{
  "arch": "resnet",
  "model": "multi-label image tagger",
  "dataset": "simulated grey scan slices of phantoms with and without marks",
  "train_examples": 61250,
  "image_size": 32,
  "crop_scale_min": 1,
  "horizontal_flip": false,
  "rotation_deg": 10,
  "norm": "batchnorm",
  "activation": "gelu",
  "channel_attention": "se",
  "padding_mode": "replicate",
  "depths": [2, 3, 4, 2],
  "kernel_size": 3,
  "stem": "single",
  "avg_pool_shortcut": true,
  "widths": [64, 128, 256, 512],
  "num_labels": 13,
  "init": "kaiming_normal",
  "residual_init": "none",
  "optimizer": "soap",
  "beta2": 0.999,
  "lr": 0.0034,
  "beta1": 0.9,
  "shampoo_beta": 0.999,
  "eps": 1e-08,
  "precondition_frequency": 50,
  "max_precond_dim": 1536,
  "merge_dims": true,
  "one_sided": true,
  "adamw_lr_other_params": 0.0026,
  "grad_clip": 0.5,
  "steps": 5100,
  "batch_size": 64,
  "epochs": 5.3,
  "lr_schedule": "cosine",
  "final_lr_fraction": 0,
  "warmup_steps": 150,
  "weight_decay": 0.0,
  "adamw_weight_decay_other_params": 0.05
}
Rows from block 2 of a small multi-label image tagger, named by matrix and row number. Rows with one number belong to one channel. Each number is 128 + 24 x the weight over its row's rms, rounded and kept within 0 to 255. All counts start at 0. Numbers have three digits each.
Before each channel's rows are labels from the 100 images, of 14976, where the channel reaches its highest value: "responds to" is what is common among them; "lies over" is the class under the peak. Only what is clearly more common there than usual is listed. The data: simulated grey scan slices of phantoms with and without marks. In brackets: how many of the 100, against the usual share in percent.
# convs0: first 3x3 conv, stride 2 (model.blocks.2.convs.0.weight, 128x64x3x3, each kernel summed), inputs 0-63
# convs1: second 3x3 conv (model.blocks.2.convs.1.weight, 128x128x3x3, transposed, each kernel summed), outputs 0-127

responds to: dark spot (99 vs 16.6); limb (55 vs 24.4)
lies over: organ (61 vs 14.6)
convs0.64:072182104107075103159100107149128123131135089111119140146140139104124122134109141121145133132152147136067166178149115120122128105125129097119076131145112112114096124111103099102141116098131125
convs1.64:157079092139109150125119101130129107073139128106149131137126146091166152119085134115125106125113093051115085128068114123126129160111135106105120165137134123101102133150154128076130113145122093150146126148088102095155127110126138105102126133148117135096130129090114116177078153110121131121094087129119148084105152106107121120107105114141116095122108084128137133102130108138157133124164

responds to: limb (97 vs 24.4)
lies over: bone (91 vs 3.8)
convs0.71:113068174113132166101136122123177093114147079118156113155102116142101110139134129100128173111095087119124123092130137114172115122115114130144090129121124126130070137127113141134132163152138115
convs1.71:141086091098151136077144137141114121124108130135127146154144099113134097115169113141100124173113121139104114106152083081121116137155115136142140126131141170146129124088098131106116088072107143134101141096162109136138138159071138175140104124106140101144113094159090133103105120117139128118111136121099150128133099121130115108140160076132137120202154128153087091134131156140105120122095

responds to: dark spot (94 vs 16.6); side: left half (67 vs 41.9)
lies over: mark (72 vs 0.4)
convs0.93:121150110112104082121140128116130140116110119131136104150095122103123117139135076128177113105167136100135128139115046115135098113117121155151107143117095073109154128113090131082104138108124120
convs1.93:100153122154124122101130106135111119106135115123091132159148135110119092075117134166118142111159129130124164138132115125123122114095124123072109151134115157148099145135140109167173147135132096112091133150129093086117160133120143146138133160143106114135131135106093151134122120148135125174138149151174109114101137133116201155158098156082084056118103108160145148140157130128170097109137

responds to: several spots (57 vs 17.4)
lies over: lung or cavity (42 vs 6.1)
convs0.102:111139149075114156110120110146131123149174095161113171110103175172104127152129120102164134118111093138121100113115126114167118120151089143120157141122166090158093127128138132098149101119143148
convs1.102:125134087138140136029160120134154110149136077130106162113143091138116114117177111140117127149157128125077113096135119112120130126131113146134116123116134162136124129147082128169161087149107120127109162122164106135124147145130131182124139119135140116118152162118080112130112100107151124127104172124135163096127103114142153148148120077076137102149104125150085112142108146144118148144098

responds to: dark spot (87 vs 16.6)
lies over: organ (65 vs 14.6)
convs0.87:104119135120139184106155120132108104127104094087109163146156128118147135102159161108103141145141091123074113147140171114137130110149102102182134153148113122107079136125144144144099116102151142
convs1.87:188149123107138130165114101140145126097166113107114131115130108116165145153068078130109125121132119151124093180119113146199136129134137161162110150102127076128143114128111127072117090123119139151103149102125094155124118108110109119149149107166125132135108122101149138142124138127134110075062076142143141114120122127126141130126129117123144151131158110099120104124152155127162182126148

responds to: limb (63 vs 24.4)
lies over: bone (64 vs 3.8)
convs0.56:116088130114127096124106127131152162152121120099123110108143139115090135102106099125112121080103187124135090084092104115099111124141106150109120163153101130106122133088128069097156141127140147
convs1.56:096132061116108132093158101136099098113134099132138146125172115152129146145150097140171125124141153110081114048129106114102118106118139101157143135136162148098088111137128112117151118154086092128126116118117116128101153153115136155128100143131126124153135132112136113122076113099122122144119138102114153116129146116142095108081148114196170169170112124151147144099141153121116101161127

responds to: dark spot (95 vs 16.6)
lies over: mark (45 vs 0.4)
convs0.81:101178104165113099179119138134115129114169120183118166131126128106153128151110133123160142115134144151115126103156126115114131115125123094134066095145110108109139095130114131088143118068131140
convs1.81:160150084128113139089092115155140131101153169134118141135130140090143161107137155114117120084100130094157100104130154110089122114144146122098108125111122114120116154126126105107116171142133143111146107136117093148082167113130140120100128158069099111087138151090079159109128134102125130106095106161142107092095152095123145141153154090123089167107130119122162118146112092140129129117183

responds to: limb (56 vs 24.4)
lies over: bone (39 vs 3.8)
convs0.60:122129084107129118114169147096116111086104131085162157133120122134117121137092157124097156098152119132150129124128122078111130093071125141139091151135127167106123102103105159105079142138111126
convs1.60:145115205098119176186148141135085145148122111150127137134185137129119103113163115087139109150121069148089111159147099141117159104121133104104105102166124128117101114078103148112130110168115121137133119106139159155153154105126107111108137135123127084116102119148135124131142139080133096133125130103122146087147117102172147120109117112157163138086144109121092128151118130124114133103161

responds to: limb (91 vs 24.4)
lies over: organ (72 vs 14.6)
convs0.12:118156130115128162124150126141188106088113129191163099151117084161091127159127114100104163088104144136142091094131132119143150113111131139125115124119111126147184131126162134127130161129132121
convs1.12:124120115123175131054152169119117143155118088137159135136096101135126146103141109171092134181120103171088133104136128088098149146104125158132152145121121171121163147154092135135160137101087139116101155108145118139137161131180126170106131131142119118119164133146096159101113108136112125106105118139110144145156133140161141152132113091139109119174143117167103131102102149142093146120107

responds to: dark spot (62 vs 16.6)
lies over: mark (52 vs 0.4)
convs0.70:147145086121128110163127115113161128103122107184119113162106114130111137142129106113126105127140091130088123154150112077104134125093101119060136156127117113109148118127106105133062103107137114
convs1.70:131100136136134149133138123144150152109145117121120138126167102138103154165164130150094146163122132127106119184085104098121154131113126114096159155140120160150127144128142158123148096121069121088116130134148100148182103102121143103098141134135114100129126114104121119144113189064157145117115088109147121104137181109121096120139134118175116113124128113143111140128163160138154139051135

responds to: chest (57 vs 24.9)
lies over: lung or cavity (56 vs 6.1)
convs0.96:103135076135098132129105122117140138115134096136134169147137144135088126164132135095127134136120116125124134117129083064127108117081121077113099127133109142115089128096140181122070120104148115
convs1.96:162146126136098110109115161141144144118146155146134091161136145096154153084157106122122110099060133108177137121116142146127119107123116126123107125100103114114133153085119102147125181145116135147120126173149086129056165116128151113102113146074134125122130148113078126137150136118150113117150146166136105081084153137133107120133154138130064129093142132122140105141137109117081117120128

responds to: several spots (69 vs 17.4)
lies over: organ (35 vs 14.6); lung or cavity (31 vs 6.1)
convs0.2:113128133129128186126109115108164143180104078098140123098139138147174092143136139094107138140137166125126113176122102118153153173131100082150137139135116120111109109125115115106169129119109102
convs1.2:091069125096108106093118163134097095106090116093118134097152122142130116120213123105120134126122092145108100107159111118124152141157129138139131108140124150116069112077100117124138113166113135124096146110137156105111145174134115126133159122125141105163109084160108126103139133101109133122121126137096138135143106070133131099102123094160143088116111171135120131077113121142112115140105

responds to: several spots (70 vs 17.4)
lies over: mark (31 vs 0.4)
convs0.9:126106120130073112111119118127144146106160081179096130095104088101135099159112122121157128136117112111132105130125108122157137116064107140125127094114110100092135122098145139085099137111159093
convs1.9:120134017093106148064123101143150100094127111126129121140178147122102122109171098097122112102142084139132100104138116125143140107143134132099139122130131143128110151093110104137141125198109135108105132111125135154118130134135124145121139143119100096153105146145081173114148135103158149126118131124133153090107124082167093143139145096137106135139103132145113100134133102132149122151154

responds to: dark spot (80 vs 16.6); chest (54 vs 24.9)
lies over: mark (64 vs 0.4)
convs0.117:095186085121090116147122109127134174105125110154145166106134129093084117130106096110139133111131122143115166114147111115116091093080113126092097135131070101113119111110115124121109107126137141
convs1.117:127140115149105083091102153125130141121142148154104127124158154113136160097146158107107115084079112136151121126115173128097116112110139145141127126100103133119152169107102123142145176160121119106163097191142091159100136112196132107085107130142117124116126165113084155134116146130125159128138108152140110069092156152115133136137141126153086159113139120132157117172130086121111130136127

responds to: chest (66 vs 24.9)
lies over: lung or cavity (54 vs 6.1)
convs0.83:086110138096080096116116115127165141125109108099133117129143131167088129132106085095118102090124148133106149106138143114095082114097098155113120104135135116093152147083092109134114130105149100
convs1.83:131109108139108132150162127118141099133126106087129143148150134114144149136082123149113121108124076121087152097127087118121152151114157116093161179126139178124140156126140107125141107156140103128096132177133139093097109130174122120114127148159091124137127159079128142175107131158129145101129110138130169091114137121094148138121091127204104153099098118161136164122143117121161125164150

responds to: head (56 vs 25.4)
lies over: organ (41 vs 14.6)
convs0.114:136085127090116140099127105132157101093097107118149093138080132082123124105096146103122123149118124092106098140096172121119121130097111122136148162119103098100146129107100134125195133101128121
convs1.114:139137125144147095170161079140078147127139107090110140124131084147117133142117105176106143148141147172121133145138126086127128128146126117144169139127133142149167105144134134103172089120115117117111127099155107142159121131131113115156100110176157134155118105109173166098137147139121129141133085132117141113145157153140141090094159131172111170176116089140124119103141194144144151097133

responds to: head (60 vs 25.4)
lies over: lung or cavity (25 vs 6.1)
convs0.90:079139093097116132164131100135124141138113118145110146143120127139090100145109115107128133084157117146102122111133043087125093091111120095107123144123126126125125150104146162108092098095141115
convs1.90:141147130171120124090108148101137114096118143137131131134132176114158138117128151112124107078108141111147145073105128143131105097089136114098095158089119123096118161129108145158118175140136124138126130179102129083056141123144144104109138141109120137102127144093116163151136094160118146096161147186156115079093134131123118152150097146133068118126124125143120136153131088109120131139116

responds to: several spots (55 vs 17.4)
lies over: mark (40 vs 0.4)
convs0.20:146095141120103051116143133134145155159147131137094099099097111130095082110115136148124112092124138121130087112092098169079099128111136122152126114111079130118130128112145094104144140123134128
convs1.20:079123074136110163084163108131120099133141092147167127125184132130115146128159121118148111137185132126070109104136100128080151122107144127154125134167136177118099104118109109116184130167095139077126107121147164171110149142112166143134156142119111126128104123141114160106128126108158138155161146117127133089136129103182092131109124097125139160138107131133129141156103130131127128129120

responds to: dark spot (96 vs 16.6)
lies over: mark (68 vs 0.4)
convs0.118:113177118143097097188143112157113154117151107148118143130110102103103109122137106123146142103154134129141132123133085091106095120098123138074099099112116101095184111106146154112107134109141113
convs1.118:168165073141101128133126107128164110122147154129107131157148128097145103100097127127102101104092113134152121106120111129115133127111144149099109146102098102132130154169117123122139159116108095121135098172105097139094134128149142122111119154085103095107124157086082158116117158098120142080149123168146120091082140160123145164117132121079050117102108110139129094138148109115137129134143

responds to: chest (72 vs 24.9)
lies over: soft tissue (65 vs 19.2)
convs0.8:137122181135122103112136129107143146095092141153096083109101117110123104118112120135121157091113121084144081098093129140106134109104100128140083155125099105135172088133137118084140154118101124
convs1.8:117164126148135110135122129138064177165152158134120129130133114177145143102131109144103159146158109145118142135145151139110144151105112160144175159156116156126140118099123131110187126086113107094124101098123140144127093138141133147126112144187132131143123096109128169130085149166131093164129115122138162125175117138150151137120135170134144137201115095142138117108152170121121130112092

responds to: several spots (62 vs 17.4)
lies over: lung or cavity (34 vs 6.1)
convs0.126:127086119095136158129103091138142106125153113083117137110094182143084106139105136110127140114109123131115133128140077098111081109138084124075164128121138118093112159080117122126114124139130133
convs1.126:168120100122098099144129106162170083104143136134133162110173131121143105170114170118110130088097141150120120072129102120128129066118159123116118156091118143140131134136148136125105091111123135137129125148126099133079139113092131090136142113105099092111119129074096151133133154129136139075158113181108128077091147137151116116124129126142125141126169081139119149103128168108141134137152

responds to: chest (74 vs 24.9)
lies over: lung or cavity (65 vs 6.1)
convs0.22:151104103115126078127109105126162165074108102122128090153083073085124117138072155079100114106118109110099109117146090121127126109122144157113117126114146135105125125124124145119123131103135137
convs1.22:107146111119136123106165056151146104110112164131080134129164120163097090121162103151121152104127170095171132050139130111100126115142116152141138091144139099127140123120144128120163140149135133154130140074122081101160150137132141121133130134149113127156140129131105164124182130150113137124138115097129129132163177129161101127112147122146109146087091107146163095092130143124156123121116

responds to: limb (62 vs 24.4)
lies over: bone (62 vs 3.8)
convs0.62:095128171076117160101181108146118098161110119110143167123141176158102112119149095126129118100150143139166143137142162151126081099135107146130105137151115142088137122091134113108139141141130144
convs1.62:139092174102093164169145129144083122134117083138120136133156134124133055134142115115124114126120097142150109133121084151108121131148130111108125139138106100116098106100085137104108107148140114188155169101104153131162180152099117122132163099107121122120134116139131088157157140113148117118135111113125137126120107100136147140127119128186207115110137104147093081136145104141115134133140

responds to: dark spot (98 vs 16.6)
lies over: mark (44 vs 0.4)
convs0.13:114194107114132124126127106145135094107140112134134115180129111133102149132190125105177127119109103137088132154157120123085114103104109094121111134139097085124101102125116162109111122090146127
convs1.13:153148140146110137106105104144150130102158131160159130158130149096178148121115167102099108115110140090159104118121116146139118138137127100081104141095115086128092148136121106144128117170121125133134108152111088091110142100134157113102142116094121103100138144102081107159131146098138138098155118188153115077097156163122143148163118151094081088095134115137139133155127093138150136142165

responds to: dark spot (80 vs 16.6)
lies over: mark (42 vs 0.4)
convs0.33:140072137137130129154131147130132134082151126207127154130100102135123095130087115123113145121131129140146125100131127114141139125123136170116095069128138154132197145133156149126114128156157106
convs1.33:182152129129117137149145107110132119112128133140146108160126111123147154116071131124111131139109118150120123104152132131155134139094143153126133106143114073128190144127135115051174119101111118123114101126135059174107105104177143143091115117150121102131142139078097168102103114124112093089091089127116128137141134134096156153131140101112107121118123092124153101113124114129131162162150

responds to: limb (84 vs 24.4)
lies over: organ (76 vs 14.6)
convs0.15:138091156159167165133169130130179145144137155141135136110132124149130123150113121160120170119115132130089056111142138112127141119124093130107120121148061112135121142150145127159135185145133130
convs1.15:084107140089162127139125126170126134163127088163126162122122088130132097118151107153139105140128114119115108094114101102138086120108086095134104180125154168123132098095105173102126122124143111112156133092103068128136128150093119162125123129094098119139088089145086140128136123139107158122104107122109156093141069107149140125121131133158117140175134145121101099156131136139154084112132

responds to: chest (90 vs 24.9)
lies over: lung or cavity (90 vs 6.1)
convs0.0:142105118130128113157110081118116194114131108146099123129061115097119103196139108116134148147133144135123110139126063125118111108130152144131101109132110131115134134112121180142095106128139113
convs1.0:168173104112138102060140103143137119100152178153135115145152137135128103108175125094133113106136128117153118068166155135123155088137148136111128097110115081127106139128117131170160151158109142158106120099115107154108170129129151116116129162062112134126108136108095087107141147124122136132160125143147128093125112135162095120127163103102073130087145144121145116107112157134130117124120

responds to: limb (96 vs 24.4)
lies over: bone (95 vs 3.8)
convs0.107:120178108128130165092170135167147113113173099114144146124144124114126116121172163116121136099088093138075122111146148122147129110147112119174100146153102122128075153146120119159146141139134116
convs1.107:150097155096129107140117081134131127085170096142154110147118110129128158117104119106119123162117119112131090094074091132145130125120121136132148119125131091095085141076106098107105092133102118138139105091133074113107122130100122117117150086119114124143127090121115120166103106119131100078053089125100118098108126127111164105160102113148139108173111136103173101142140133133123124129133

responds to: limb (76 vs 24.4)
lies over: bone (70 vs 3.8)
convs0.66:185120094140092175131154151127127140139121129127126131160109105112142118102146198154160126203149129137115159163127113120151141127123159126125156140133126122156095134149113108166111152145135124
convs1.66:101116148097170109149120084150119108140145116178104136106118094094119077141109116147136112097116127104102115084118112091124101107110102097124092127138156132105110107105110161096107107141157098136181145086113076110125143134100112136123130112111100116108116114110093083136147132112095169152099111111117142106152100137145137109135111160129139153141128135107070102152156131152146109071141

responds to: dark spot (98 vs 16.6); side: left half (69 vs 41.9); limb (51 vs 24.4)
lies over: mark (78 vs 0.4)
convs0.59:163100120131139125139117107115108142123156120169126127162101116148113117125091121104151109156174155126148172142148131121101123128110124151087164106124129102118237128117127115128134120114127131
convs1.59:154130125116112129178143093150149118120134140087123143125160110141124109124050151122134137135121140150108133186151130117142163118108141125110123146145112099116157151168124137075139080094097109116131112119118061169156102121131115104135120131138115114122122131091105122102139167117122117130094097128161128139096154143161163124156119112132105109118123076121132116091157162139163143071167

responds to: limb (76 vs 24.4)
lies over: bone (73 vs 3.8)
convs0.3:126120120115145180135119147121116134106101114095172182101138126179138101121115104115128139127109153116111166120132125109133104131114142098126095112126120195156088124133169131115084119180135124
convs1.3:141084182099137155177142159146115143137106130116117111105148118124129107101193110105126143150137067150104117142129095157091149157118114112141122113136105107141104121074099170114137114147154122168131159113122114104112128139138091138101149116129126095147111079166108111129162133084138124094119107120122145122173113139141113113132118102194165110094105168113103127147142129131106122125113

responds to: several spots (57 vs 17.4)
lies over: organ (40 vs 14.6); lung or cavity (28 vs 6.1)
convs0.116:140125150111092132121123113082126120136091116098113166081136192125077120154107122126117146080126125094112096104102105106135125113126100116133138148101088112115159114105082123109136153113101136
convs1.116:117096107111107114146135134134138118128113130151116161114122112153128092110161114134128144134154118169088177124144114131140145118136132137125130156129138209159100140153106128167206143107076141177093150129107125128129147138091109114184133194122135156140131110138117169130145136142158118120142139128136157124124114108139120128121162161131119133111139080158093141091125185124148117101120